config.yaml
crop_scale_min: 0.8
encoder_activation: "quick_gelu"
decoder_mlp_ratio: 3
decoder_head_dim: 16
decoder_bias: "all"
decoder_qk_norm: true
decoder_parallel_block: false
decoder_positions: "rope"
Rows from block 7 of the image encoder of a small encoder-decoder image transcriber, named by matrix and row number. Rows with one number belong to one neuron. Each number is 128 + 24 x the weight over its row's rms, rounded and kept within 0 to 255. All counts start at 0. Numbers have three digits each.
After each neuron's rows are labels from the 100 images, of 14976, where the neuron reaches its highest value: "top examples" is what is common among them. Only what is clearly more common there than usual is listed. The data: numbers of one to four digits printed on busy colour backdrops.
# fc1: MLP up (encoder.blocks.7.mlp.fc1.weight, 1920x320), inputs 0-106
# fc2: MLP down (encoder.blocks.7.mlp.fc2.weight, 320x1920, transposed), outputs 0-106

fc1.133:145138137138123126149148134084137128142165130115132128111112150118149135158114128178152103143100128154167131129140142143117126164117102139100146167135133149125057111132108079137138112108111159158125151116111166114118113103103117100123140130119117125111156130127133100153107102139151111145083119191124107145126149120144114
fc2.133:122128091131186121144096120147141115165102128129083145097122112092097085133112199114087109130114129182141183115125120114115135140127122105134143109098176119152167083102116124129122134131179136105139097119108150097139160179135187167136157115102098119122132139128166115159135148131118139174123136141183149103146153139102138
top examples: the digit 0; first digit: 0; last digit: 0

fc1.475:152096130134127094148141124104118122120115126147072106142104153101089092090108129103131144148168145091148143114148124142158108128104113131072139129142103152170096159137140140126139112135103124095176147133071127192091102131146109116116113100142149149102169134111139171127147133157058104105103147133151169128160135134099124
fc2.475:141120141097170106121162140132125138142126156178159146092131121163158124103154111148096111136131126127108117137123132158119129126102094146148101146054089066173148089132140090144123116134127121140113129156117134020172129171150119112118117118149083118118106159149125134127116107164135127123177120117129120129132128167165104
top examples: the digit 5; last digit: 5; length: two

fc1.761:129138124139112094156127125163139119137106088110159124139128116113082124134129163080140109129147122147147141090129134084105156161144140151131099141159159106161146132141137118068101108110114124130124146122114134128127083091130147119143147113080135194137140136061138139160128128123109155147094100105105136135122141103103109
fc2.761:130110145124150082168121097096125133138196132097134138159166121106127123139106109094074141133141156147136114147139136156117122056125129158106116086164139142092165146126148145104141169122165125155157134139178114144140111121134120115106147121107134120116110146119116131121099146125134141120153138160120141138129127142158168
top examples: the digit 7; last digit: 7; length: three; first digit: 7

fc1.248:165121137120108130152147102119099176142180127165104174126155154153167140148088142140137079104134093151143119138183112133100112124125153129194102103096170099128126099134131123099106140120122117141113186122170118136109138134140093093114129093107079142145139079131129147160161105113107125130122121138131120161142109137125120
fc2.248:122098141126158154068134118133135113091101156170142115097080095161140084120121105131135147134103111125175126170104134131132125140147121111106148142098112179141141119141143098124146091149127128113150138094098111168099128146103137121133088135155128117109113138159102117125096139123166158105111157135168097120127130106130095
top examples: the digit 5; first digit: 5; first digit: 6

fc1.167:095089185129124127111173111105099124143176115124156140101131137122106111101129154096108158138153143156104113115137116094163152141132142182084143071096122145130102151147097117139105116093088159097155100121128118132094146122108162144078108121135144113098102107131107134105153135090149154109114141107118126149113144128138108
fc2.167:146090139138161178153151104135131186134132147151153194135168128137119141111119118103125102148151131183110127140153127123115157118101142130144137103137069114138121150124134145120162128122119128129127143152123133179101146117141117145113089104105147173098129129142091129138161107152101143107147101100186093141122128156160139
top examples: the digit 8; length: three; last digit: 8; first digit: 8

fc1.53:139067153111140135097152140146133150088147107144150125121185117116115167129114131106133161131101111069099121156072105158148149110117112156114121151140110133131110106144140092158125151135132129156120189132133159156127100116091161074119150100159079149138116158121102160141116119094159152141125156157146124133148133108118155
fc2.53:162147113126108139135091105143119174140089127107088172143123154137124090134096136141179130093101134128162148103121121115187108137143109140163123098126148154075155096159109131087158094116106144133095134109143116092160116086148122143166138148098165148135114110118171092176131130171127072153133133113130124116128146125140104
top examples: the digit 6; the digit 1; length: three; last digit: 1

fc1.457:129086154102152133154140135145120111111110173149129149123137170143132119160107114101199145140133148126164128141172101152113174099137069143167101092142135129143120144145148122167134140083126150148102125146146109136138086156166155137118116087115125132119135086188131126156128086160093137112105089101125143100172135123112121
fc2.457:114135155140128144133148113125120156152090130172086101099098123136161126093132100124074120124099094149115135124088125157143158112156109097123116130097100106151183119094148135119149110124150147086133123134127115120128151114136108145147106137119113099150147141153135128120107112117142096138174125159164110127126123126084134
top examples: on a plate; length: one; the digit 5; first digit: 5

fc1.325:141105111118146123141160104125075171135114110086140091152168153174103147146126123139137121123169150095091138136138150144111132145145183120145094100112125112092157119166150159134129143138159108144113128125142123166157116135138168144120138129089127139061119168130164143143106124131154095110122115152119125145157131114118118
fc2.325:112099106155111129160094122147126124123150148107155205162137177099154115124145106151123118139135200093140113139126134184139122138126208104135129120171129127100177150134143165134143086135140123113118127148167149115176081090122132128153110096168146130123101118110094157122117123151105171160104139124115170146123109124147099
top examples: the digit 1; length: four

fc1.260:147128151164113153107116122163130091129116137138123128163117119144145163122125130138143111115151084137111097116096130142130149118154103130124103118111145101187122130104189125164137103120143144140154107155168082090126128165147136140156168111130157144113142152137137165135148096177043118119119126139109102140165116142139135
fc2.260:111124139153145147166128114116118126113104153159102111097104141155149093126132100126101125118096107165117167123104121138150156124162098118142123127090116084135151121103158127102135120143156143106107134113135132064147172154145120138115108142111079110119159109182137137128132118130128115128182121119217101112126100124097135
top examples: on a plate

fc1.56:110161137119099149170097107166076135152118154140118114125155102124070137123133149153185164106151142142147122161134134110121129128093106140149097158106127097105121115098100138125084151138135142120146108122119107107163161137126145129059116120117115108115143142107143147158128121162136121129120103097180125128157131149145100
fc2.56:136127102114128103098133146118144155099109125096104112138131119111110078112133141102142174135111126162094116140106129133108176136142138140157122116125155097108197140176146130127106129127152150137137115144196128145121120122113139118154141135125137116158109113135145118141164137101150105153090132145136161091102137110092112
top examples: length: four; the digit 9; the digit 3

fc1.763:142114110119111105098119113160117115160151151057128131129139104143122122127081106138093128140176181169093123151160161112151087126156105159123119102115091131145149182110078114081078124107128156131130139130150156116149161181160169126087136155111101114106094139117142107129125110141132150124107119095126133135103079155116154
fc2.763:106204131120135110148125121109106122110134074111121093117152122138095129142117127105137083126109099113102119103094139129124148121083151118168112104129122113099167141102150138104094158145131136140146102112118140107106179081141084090128133139142156140167117133111193105156148163143153094116114106105140180136125134152123119
top examples: the digit 7; length: four; first digit: 7

fc1.44:102107114140110141132141099137092141124122129138143147144156098127134127138075115183116170151125169110127110114122137122127118110137113153132139149126121133116138121083170130110164119149094116165104137144088163135114121155132126115160091144081158158113139098086136099128128132127159143134136124169157052144097121118149128
fc2.44:162125156125123194187140131142140168128120115100090129132152127087132159138130147094087138140129184153125117146111127095127143164110111129136112135117120142074142090121131158133170130104140124125157107117133143135112132112134141144144124119096164146139103107130181152126093135115119154125144141169118156134160167164156132
top examples: the digit 8; first digit: 8; length: two; last digit: 8

fc1.5:146080099061175136146123114120101125128126136121125120159104156125093133131116132141126090144160184134134105142149152124076115126109110151147111122079163113155162142165141147146122139142125130157088152140120124121102085114123174102128147139110117129100081103101192110123068117111140134101111126159150125170140157116132127
fc2.5:087121156130063115123145141137129124149124111150151152181129143096126151143126089109155135107101186121130099141137145163156100134123134110116108119153097123082164134140133181132172114136120128125107146127155150114168086067129108092122117089158162119149127153112068146118131147098143162101120146109117138122125114159141103
top examples: the digit 1; length: three; the digit 4; first digit: 1

fc1.379:090143083128115095137155137082148142102123130096126135127163080092155123091160129140120128150124149175092129142108168116135158102118114140126132101158125120117141118113127130211136106124144126141108110132125116143099089116170122103107143110127146144135130120132182173139118104152159130133121155084128115147128139104126150
fc2.379:157136139146193094120127142129125121138124123109119143127175143109118139097127109173106120122089131121167118117102123116163065125122131135100144148127105116126133084149137124135139133102145115148110128189132139101138095096126123087128125121118133130151125130106153108098125153158084173149160160178107161120111116099123140
top examples: the digit 2; last digit: 2; length: two; first digit: 2

fc1.0:137156142135097135151104173117098106132126138179169159095109136098119153109113142120154092095110109140135148121126157123149090135135132145089124095155104122118150084158156137148108154096079074140169090095114160169144133092147123131135081138105099100098103115145102128106127111133098125126123159124128143166143129118121128
fc2.0:184105146152148104086134112142136157156133128134116170159158140116161105131097104118083139153147149146097114153132125135117155115104174142113149149120120166152100137129136125122135105129122142119124152159125132159121142095138103116126070108106127115110126169150059128088150111143113121137137146113139110110140136152163132
top examples: the digit 2; the digit 5; last digit: 2; last digit: 5

fc1.589:110087162188166141142087107115138128153127159151148146163103124114081161124201093133085095160118113152111137113094140121110090142115108122134090115123122105104122107129138131121157148119130111130156128166126167149172100135139068133150182133129136103117109142114145139097122121101213128165144136119092119123129095106127154
fc2.589:105118127138140128103131126109155140145120113146158140116108125144153143151139128139128137112124151128131147148113148109116128172115146117142143087146181160202109107130139068100127114133145126106125126125125158083116106104126110076154123146115161134181128124128154154117123119110140112130110149122124174111128126119129129
top examples: the digit 7; length: four

fc1.177:156079130163155109191105162141151151132092123122090104140162145102134160132152133110117127151122157167107117155084123149115129169120162100100151122138110151153156123164111111118143175103123141117133115096159118091113075105147115089129150116116140138141117145083111083090113175106131132153092120099090133145100096116130151
fc2.177:116151135121215102102108116084138114179152084059136150135125143131145127153134155133091106142112093100136152131097126114115134139120081118159122162155172107111085104129131092116116159119159103159152098161155155147130121139119132113125131173128157097181135125105170133130095177118141106132126150173111167095129131093149153
top examples: the digit 0; last digit: 0; first digit: 0

fc1.465:132171136120178115115101141135119130095107101117138095138159114131117152092133111144165115109124131145119115153115079074105124112128091155109124095127165148122136131193161170136185153155104125153077162154109122096155118145132143085112153091170143118101138135121087135134153156126117116143116136159142169146147118121111112
fc2.465:158100101156053124167143110123140123097110142119113151127104087134117097099132117145149192132142090144133146120112131116099169084135109095204123144108108120108092126152167108124160103144111166145074165081159110116143078094129144131141140120105121149116133120153146153129153131155125106128146104132121082121120157120115115
top examples: length: two; last digit: 4; last digit: 1

fc1.107:178129152166130124131076160148108107152120117158115163142134128113115133127153151115155152151121153148114145139168094133112085139140132147130153166121093130126164100137123079136118142115100128104172134127123082115115138135128123153107097116114071150144134107110136116185134161138122093159129173108129118167167082138141102
fc2.107:149138171120119112083146127139131133097106131154138154125121122152156118136133099143080130120158096145111092125128123129100153156127118147128110113103146102134126148114151113149096123130141134164086129143147136104131112152134156102156116139165116139103144146162107153134143093143141117108165111115141121127117110135143110
top examples: on a plate; length: one; first digit: 2; first digit: 4

fc1.595:137166127092101146105140149141113128110117109113111153107144095148131196151076125157144139129076161145157140133123142113117112107187128126102127153140114135154116110128134139060159126136148149164108168134091136131123124132148131110148138147123105117086141101080106139172121136190112102142131147147192114147136125120137097
fc2.595:161124173184117115185122139139143143138110124105118149165163142120152101134122137103091151164148169180133109154112112133138126104122125162115127090152129172107166103117134161135147153114136156145138126123141130186126140138138115131121119101068112133142124109155148119127108116092128135122166119166072146110134160150134110
top examples: the digit 2; last digit: 2; length: three; first digit: 2

fc1.321:144118100141094144083141120124128085177141076141106160118118132183155157133161128119129197139130110108122146133112115105080091111183115085114125112102171120132116133105146105121146148124094143115115124134124128103110134160131174147106104136116167099126116120121123112111103117105132143119136089156106156139144130144096100
fc2.321:117115158108056153136167149112146154116160105191135137105178155112151174140100092166129153114123173152104099166158101180160186102119083131128122147127114109120091133170109147125132149132119162126142142094122116188082121099120099132153114145114132127131118116118102131108103140112157132109150136078117089117109100119170109
top examples: length: four; the digit 4

fc1.399:182121129127123127120135188142171130189094137120156139102085112129151131126135167110147153096161133090118109170115151105141113140088115150103090097136141126115134128103136135131110156105119118131114091130109137157134169142166150127134112138132102125136126135136199138164110134112151121144141127127147186130112146145108137
fc2.399:127143129106157151083103167091109135109087125119093105078140124114134100144131121143119174137089115109163179133126130128167118093140152096115156120132143162157088099146128136148148119149131122112140116134141139126075105128116149125099131121107156123119132117092147136103109114097127146123143118140146156130138124116123121
top examples: length: two; the digit 9; last digit: 9

fc1.263:152096143108149160131145103084123157133144120149097116155129103182103125121127096139113107148165167117148085144148118155100116149135126134134092121129154130134132130114110130124145149171143116156090164113117120157083163117123135127159115172103149113129068140138109166136137107077122130157112122137139105096142128162158174
fc2.263:132137152118073145132146148174138154172114144143099164120114098112169142170131127134101112108110127166102154140111134077120098161142132127106122140116175132113128158124136091114159079139131133087131131128135112140135105135134116133141127154165097094184109125166104124118086112153152120130125149147149146120128139115115102
top examples: the digit 9; first digit: 9

fc1.280:174145139103155133148131167155117137122094114159115146130133127074101112127098171159137100108101137136114126136116107146142162107110154149158142113142097140155134100119158153118205120146137139123083151119156131128099143111165130138057129111129114093140125129179127066060103122168088126133117141108159105161120158158129138
fc2.280:150120165084149122121109121105120121109143134134131102128189130155116124149120131116138157146114134171125073160101131137162126155156110146176154125130143155109098143138136098145118155122134155158099101131112137110145144140125089096133137132133130118145160121120136142147135165105125140080120116152091106114133122103122110
top examples: the digit 4; last digit: 4; first digit: 4

fc1.100:127148153108127134148126126123130112156119110122133072097128093092130182160141099140106089097126122143118186147130133137163093125112117137122135130097138114146138134083190200125118166097147123136154128145157159069143131114143152153124177147116152116108156101100170122107134118175075134149111101115108145147112163126093112
fc2.100:124124161145106145138135162140099136117117136113129106133092098143122097108091109157146129142143098150148143112163144103160169105128192176135107125146157128147102105138093140111101140132098102140119125119118116131073122164158125093140107129122156089126118132143110115143115127092157108104128127116129142121136102173117131
top examples: the digit 3; last digit: 3

fc1.64:127118152122165109142132135155117097110107160083121064118108141128130159130129127109176125116116185153102105148129118077174186142123143161143143110167128099114097118134104149140138122152115117096164136115166100127150151079132115137137133113151132113139099131128117133131110110149086117138156141097111132151148155145125130
fc2.64:119124126160132193109105161154112133129114135105136134130099146153134112070146126133104164127133138091164159163146139141154115136159148122132128136162134148121151126136132075101143080138124115160096114141128128227100157119122163145085146161106116087079129119129126131135134104108128130112143148148151116110123125118073132
top examples: the digit 5; the digit 3; last digit: 5; last digit: 3

fc1.718:144126120104161135093170175165143100168141118111142114127145137112137139131097110138100121074123146132136113078162102134106109148107117118116128178127144144147142103119134134158132128126107110145126160144159162153118111106168144083153132132098148147134117097134130116100107138153145157113110144166134104129146141086145120
fc2.718:096149160075083122138147122106106154109150143135124150086100115119138144156125151163161121144112132155120119138159128124075137142125121134151134095121123118110141149146158134118128144124157139162138075104137106057072109123121109131118145116155103091174115124113108102139140142092137124136122143158104105103110124150091102
top examples: the digit 9; length: three; last digit: 9; first digit: 9

fc1.112:148152130138129135132082125114147151136150107116121117101103141139110119118161151133126139106113153104166168104142108154067131100123130113142103118137117141079114117176114145127117115136120179116077145133141141103132087111071158099146173104109099159104104161097160139144133100126100136149126098146117138145115102093139147
fc2.112:111093108102110122118145110140114156136140100119150181162199183096119154102081089120106093130110144114099094103083112142177102134168170122117130154147090124091152128126145170121167150122147126123132118152150149127141088094104101104100113122144126104106085101142115144146132121184111126122139140176107130130105132105152141
top examples: the digit 1; the digit 7; last digit: 7; last digit: 1

fc1.442:143159114090099135117132161152126141126128144136126104136127114149149123147148149135156134135132156118163099172128108168133131146121099146114122129136116158140181099093110105119105144132089126156140157119144147153092145161123164144117118140115165179096130130128077097165138092154145131146121139125127121143122125138117120
fc2.442:096107143100151178087138086135120134112139111113099171155122109148128111129126130135166102130116103129101147117149123096145153139094102109126151157109125127136124126127117122136133094137117149153132094170133151058107131132115141126156096126179147103143113099127180108140115149114098160104139162158120114131116127109110147
top examples: the digit 9; first digit: 9; last digit: 9

fc1.208:121086120117120115103158144131133094133136089131129112097100152138158140161173152117132134109142129125151155155113096124130097102163138114109151139114111104173101134104126119166100135121118106095194096105121131136114149133123103135102103114127127129103119111117099139108134114098128118111089129129124125084118124147092116
fc2.208:155138142162147124119158128138157162142141105161112148142153153127157148112094094126091119122182144164087077172166124155175159092126112139100121143127126134126148156141096162110153146121126146136117111098143124201130136107139120137131104129131109125106121139195108128107127095145096128127130136104100106136116132139142106
top examples: length: four; the digit 6; the digit 8

fc1.305:060179123129105148092135124133103143138115143138145129098134143122118079120110152133167116143119123136152161148104177173148140139111122139160127156127132084105096091163109075157105115139139152151111159140133126122131154122123094154148148117130122112106105122110147111158112145164160156130112147099111143160132124159087132
fc2.305:150126124141152129097105142129147107172120159092086105162089107132145113105130134106152141083141096101141142088128133085140143156109126124110135124180158145142078118136113110089175091147113129116119101109132170090130126164106131141094160130087103126118088139157170142118131112087131099139133120112182137117142136117077103
top examples: the digit 9; last digit: 9

fc1.730:157172144145134111155100162127175161143096097137176127159137140125119142099122094129142119113139107167118135131093133099108146102088128134146119129152142111126136132115126165155112133152133107121102164120146154116126116118129106115102197081139155125119094138133081165140202125147100108128131185134134062157112148149072127
fc2.730:140114108167111091130111114104131114105171138145166165183156094128150116110112124133133105143119109161150127122125104129115125114102111117133136148082145126123117120173146116135116142105211131114133130119103144136175122111095125122140110149139115171124143141122119147134106141119110138133155100132107100149134135123101140
top examples: the digit 0; length: four

fc1.641:138137089139159120099151146184153139121114147159138111127117114116164149144127088158150158171084161113074128133151132106159135118163134144096150112122133081133102119118080136134138138133113095114127111121146101105153166144134098122080103118127130115086121153103075135171169135150103141131126120126119180141081126098095133
fc2.641:148091103120171152115094123103136132149127156089142175176132117094152121141139138098099130125116102143131182123108108137158159095114089106109129221132144136097156124135124088145103081120142141151108151154127158154152109106106135158119119112135158160128141082139103126144135123130103103121138137144186088155132140096141158
top examples: the digit 2; first digit: 2; length: two

fc1.206:160135095125133143150129159090134106171134125145161127074127104123108115152121127095120155115132128142131146121154142083177087119143156130095128122094125114201117135134174121103083130082052141137158156100107129157179097130137131116096118118108124111071131121086097109131133109123140106110143152125086118109124116102128129
fc2.206:176164129141118103106128130137134119146159105170157166171152138136153148125098136121114075143120127094084112110125131150117111130085141146143117109135117110172141156136136155098161155128165141122138121169149130126104136138144122098109144088114108113097154139138080139109152107155101129119119126118118130129130135141163124
top examples: the digit 5; length: three; last digit: 5; first digit: 5

fc1.632:072166149095149117143125134172116109136142116158148113148159120123117154125149098118148103146142177162121094150175107096153141149090114159140139152103149130134146118144128113133111134126164147162119143151132143099129114109125154086097142115078141111103120123092126096130158135165129169111102152149166139119137105128094145
fc2.632:072128138117032130133148072113136134108132124113099119133128102162116117142129115165168162099112156115134130144148141153112150131145120084154149132113135131133151169142132150086134133133121130099109097127132124090154130127123136122128116106139121101165123129145079143089119119105140119169122109111084126094131147137101093
top examples: length: two; the digit 0; last digit: 0

fc1.197:140138122092133121137151133080150141164112113116120109143116142110178145155144150124119106093103153187068182149092147107111138136149134097122112095118115105128119123154122123148135120162129132144109134123136129109132158123124139093138159144117138102175174144121116100127094163141134111103137135134106133151137097089120095
fc2.197:099135148082141124111166131116127110132140111107148172141124107111143135178124119138088113155101157130135127175154128153112134131113077160132128145130101091138105108134161099118121173112101156180117146151122101037130134128129157081147118165125168135144145154097077156125138146126134118144116136130117132128136131141143106
top examples: the digit 9; first digit: 9; last digit: 9; first digit: 0

fc1.282:138134136147100166155099096173113121113122126104123134117111119135101163117112146124119182109177141151065123136145185100127134149130105155135115117132114119101171140107095128099105149095106147104164103096118096065116155156102144099085169130079127133120136119102137099170154136156153119115129089145152102096111145144156150
fc2.282:122127101101107100161120124096121141112083137138148090151156131126091077127124115089107154126107113157078091124103110136138175134126135124159103134104133111120157145147179151118112131121171150138127117128191121131125139151156132152142117128139142109135115098172185133163187145116139089162129115104169155122124159112092122
top examples: length: four; the digit 2; the digit 8

fc1.25:135101129170132127141097143087138175117139115134140162092109121121106121126101138101133106122158102149130116151161121110165110101097121117081135115142148116131145102144137153144103168167100131099181144152125180149105132110122134169115094120113167132106117160096119114132162114106111112100131164127105090115144146115106141
fc2.25:159150111120069099100171140143107120145125111115117180166137152132137138137100126163145120132146166165103120155115132111136168120141170146100155154138116131151067142154121129146113102110071160153144153139109118173141147119119117106089087101118131104100121142154054118132137122151140118111179156108123093138103108134153119
top examples: the digit 5; last digit: 5; first digit: 5

fc1.149:104152130132160087098137151090166160140092102154124123144115144165130112140113135151134131153158148105120160167162157155131112139143101125137120088115159149149158126149142098109145132100123165142113119130102178126152145150115135135094100120122149110063138144132129123153099152107153101139114137140138132172133123099109100
fc2.149:123149142141102145200134145146121083131132131086081152156130128100142116103134171133120104120155139153132113148175144167107120121133129133119135117136145098098137115090110116128158162125149142146152105152124109129105151128118145120150144142117105166174144145134151125121125136123110153141141116187132153121132129151100136
top examples: the digit 7; first digit: 7; last digit: 7; first digit: 0

fc1.284:114088126113139136126135120180149131158138135063130092128120110136171140158123132151121111115156166136108109145130133132130083165158106118097122161141165148122147116146147099125111094102124125132130174143172186139125104137120165127161168126149151171121111142099113117115127155162148169149100110143135116152130128140136158
fc2.284:100139108095115142101127141120112142109131138130107157119097116100112115157125127148158112112127115166121151111167148132090145147121126109125146156106103092092158122133147142129117092143135122126157075113116146034116116105102143124146109121147122071145108124100125124122138151120120138106144164161129143107123115126115148
top examples: the digit 9; length: four; last digit: 9

fc1.43:114106154133127124167116157128104133153155121172130126145149178175135164077158137157110116125182123170125078153132097125093137111134118139120129111113166140138119132128103136144151120118129102144132114133129183149064152116099144139134128152115134110130128162133154141137109101091135118119137122134144116135163096138097125
fc2.43:140110147130093117135153109113162134145086115120157146094153129086139121086118119097151116125102165173134109133119159161117128122148146123097114122144140081181096127118107127138131138140130141087167132100117126162123111149118090154108113144091104151116124149134109145123087148144131143122146140099166162113116129115148116
top examples: the digit 8; last digit: 8; first digit: 8

fc1.150:128130112134145124098127141111143148127144131112172180142108108168176161145110112135148128133098074096166118117162094103115122090128103137120108160127119117118079145149142160129135073129100122161125173132088112160151102117134161151145125136140151107087068147145109124114132132135107138149163106108128096125129122138139173
fc2.150:143137152173135147162112101101150114105156119116101096131131084114153088100132118135102127179100142136153177124152117147134160086118110131174138144131087101134122138125139116121129152135125141147130131098160094113151119068117116101138114149099093161125158153124133147131106149109117139120153141146117124131138139176144123
top examples: the digit 2; length: two; last digit: 2; first digit: 2

fc1.434:136149129119108095165107121124109079132090136140099154117118154156113076102138114139109122120174059133160138090119140129126141102107127143070115143140129144143104154132133119131187138166141097105116160126157087172137130123112118127147084132128146148067125200130120151112168151132137080149150174117124090162144154137133112
fc2.434:137132173144181153116149161141114101117174126125114130100102125127172112123132104082084101154081158151135129148138124123118135137115114158167133133107132076151130061102133101102128150124131159110151121133091119070144160134157116121113120135098059100144127131107106115110120138133123135107156142133142140105134138147162106
top examples: the digit 2; last digit: 2

fc1.250:109116197103155106130141145158119161138111093143144117151087158164160133128138139114146096112108158155140092180094097124118135140102124137147117108138127110104106146131108126124134087128157116104152133166163116160160124061088122110161159123132136129091096126146131126132112107124152096112132148119104158152155104100114111
fc2.250:148093100149114226124115126148134120147093149091138150099125140142146130092136148147108138111126138119128143146139124108176104134144159125099140131174125167128113098133130077108135121145098101158124133133132126149133125152105134130082150132079109104096125091133116122087126082146103132121152114132170120139122148108091122
top examples: the digit 3; length: four; last digit: 3

fc1.727:144089127113158122120088123094115136133119162084121159129129153120140105155153162156146122112070087115135107116106127153136150109151197100155143083098150155100126134139114162124134085128162094117128112099124160136150073119114191181141157147137121148129077144140136100111071170164118130167129155130146163120128093140131120
fc2.727:120113087125093104109114122150145146116110114153151134135117159089125127126121105136187150120118150112137104145102133128140126149126144117133135118186114154077115096151130115130158098133148139127114138102132147172129086134124125134113115161149069129081109100145124125140105107141117134122103138094116165122141121148123152
top examples: length: four; the digit 1

fc1.17:151148098107164150141099144119109135166122112127151142140157154131113157127092151138120130138104148151102166135160125129195114115123106157157131125143120111172106147151140112119123173155142159108135084125148134125137167123135152140194132121073153127125117137119155145177108145127126120105155141116120103146129075139132151
fc2.17:122130118100079116101152088153146140155133134127098132172117156127127164136122135137148131146168166177079114136150118127096144137184140145108150139178155135120217137162151154129137119116140145178144100124122162099148146096115148095146115148141165088129130120143147136172124154150135122148086145146112176125143129110094137
top examples: length: four; the digit 1

fc1.159:148114138162187170117144125106119109132115115113149148122150141143140123156120124144166111129154155132130108118182152153141136106163115161155125164106142133109123125156102107126074113122107144146090116153138097118139115192161104127124093121113153082100152086144113190152112126122082164154096085162159077135089180124110132
fc2.159:133126149158133107133127165166135138161124132146152145118079119163161149096132092144070136126115117162144153124122126114112132107120132117139112136105104102156169132080179128127151157143128152090107144114125113078131134143137114115114140147142138139103141124149109130093112115122119124150198085140182106143138124130140114
top examples: on a plate; first digit: 4; first digit: 9

fc1.332:128101095100146145094119095112097114108087076126113127139173156122084135160104117120138106123117172143127153112118131162134090120155157140088157140103089089127136125120138128144107082106122152179106160116106134109123096121144103122117102134141121146097127144079120135148126123160121120176111141115111142150130106119170096
fc2.332:135156104161110083110121166146128098141112162141136124151143108121135114130144139116106116169134128162148139117162130133084154098083161120130144151160100097120096101117116140097121126149189156157167141129120129096126102142108156132128128142139119141089124137179140128090148131138120154102185140128161123112150130149130142
top examples: the digit 2; length: three; the digit 8; last digit: 2

fc1.344:139134128122112129095116114143137128119105114091121130130135154111084124167128135144115169132135150136156132142076134185143145111148086131152116107119120127152113146119101146161150134135109139141200121130123146163109159125152160164134107134112178142094072128105122113146109140121082119125165149180131155144114139136090133
fc2.344:119134117055126116147125135120129133176088163127128130142098143150161122108146115132122099159135144153129122125131117135119139114119085139164105170108108094138181107133121117143138134121122125101124148151096170072154142157121111131114143132136108095151142128132097135170163126159118103137132075115090130103121122098140131
top examples: the digit 6; last digit: 6; length: two

fc1.640:119130141076134149129140161132141139127140127121183137092125156106132101157147128129125126172151123085157173130100137095156118152106161155108107101112102152126087065184063092119103134148122120131118146112132133147119099171137116146174161187128111130130093153146113154157085098143206094155116119104137139125118105119095105
fc2.640:105129114102116162104092112092128139159142134126088125137084093141135080099120150142164127090117110126125175111160137119175183160142156096113119165166133120182076134118145086077120131130102136134084114142132152098138179162143139121103132126113152075110130112128159126077106118124158124134167146112135129125130132145108122
top examples: length: four; the digit 9

fc1.528:119107132128108145138103104138178116119112161131173155178152083128085147070136125106108142135168153171103159117129146108127147090145116170113117136099117116124120134105094119113119115068110161135128149137139135148088137123129163077143126103086134124144124112136141155162143112113132144117139158112086071143169162148133137
fc2.528:157115121134104107163108136102124125160135107143162145144157149109097147136117120148090111149129121109130110133163123156086156096137145149137121108138138114112160135163140144110131204139204127168161139148165115114156109147138142141097144124124127158083129134107200132084156136159120136121132101137132144136115122120142115
top examples: the digit 8; first digit: 8; last digit: 8

fc1.251:092135085118153117118111106134099134159157119135129140130105114147138183093117135094136140113173131125092085157167143135146133114106139145141184128162104102107120204163097109157084150159147137104115136117118167150146113153142132167106113141081108091129160152144105165142088142104123106141134140174100117132102103114135141
fc2.251:151148125154170116149142185124146137133101107120119139105106093150178119135150149129148106142102096103074128184124109092104097134133110116106114171117119154176123123157126099132126117155108175124146124114119124177137104149104141138131148132177119112142138138159088133143089143130098133169109152192104143147134125102071116
top examples: the digit 6; length: two; last digit: 6; first digit: 6

fc1.410:109177144119100111139163083100165139159148113156100155117092098103144172153117151129155150135100144159097135148148151107156106131170119098123094123150117099133158153095097108151132114151128144144111114169112140128155118142084156116140138135149146140145154115117091111137121120103174161118130137117108134144121124124113155
fc2.410:129150119101170082103164149105145108134117101138111157126147108133137123130137138146124107139092125090134132188141122152124165143143103143119129141129087082139127105161146130112118179119090165171158126135130110089127135133124119137154123119133147088132117135102094123112109139139120137158102203149083151133130122130120113
top examples: the digit 9; last digit: 9; first digit: 9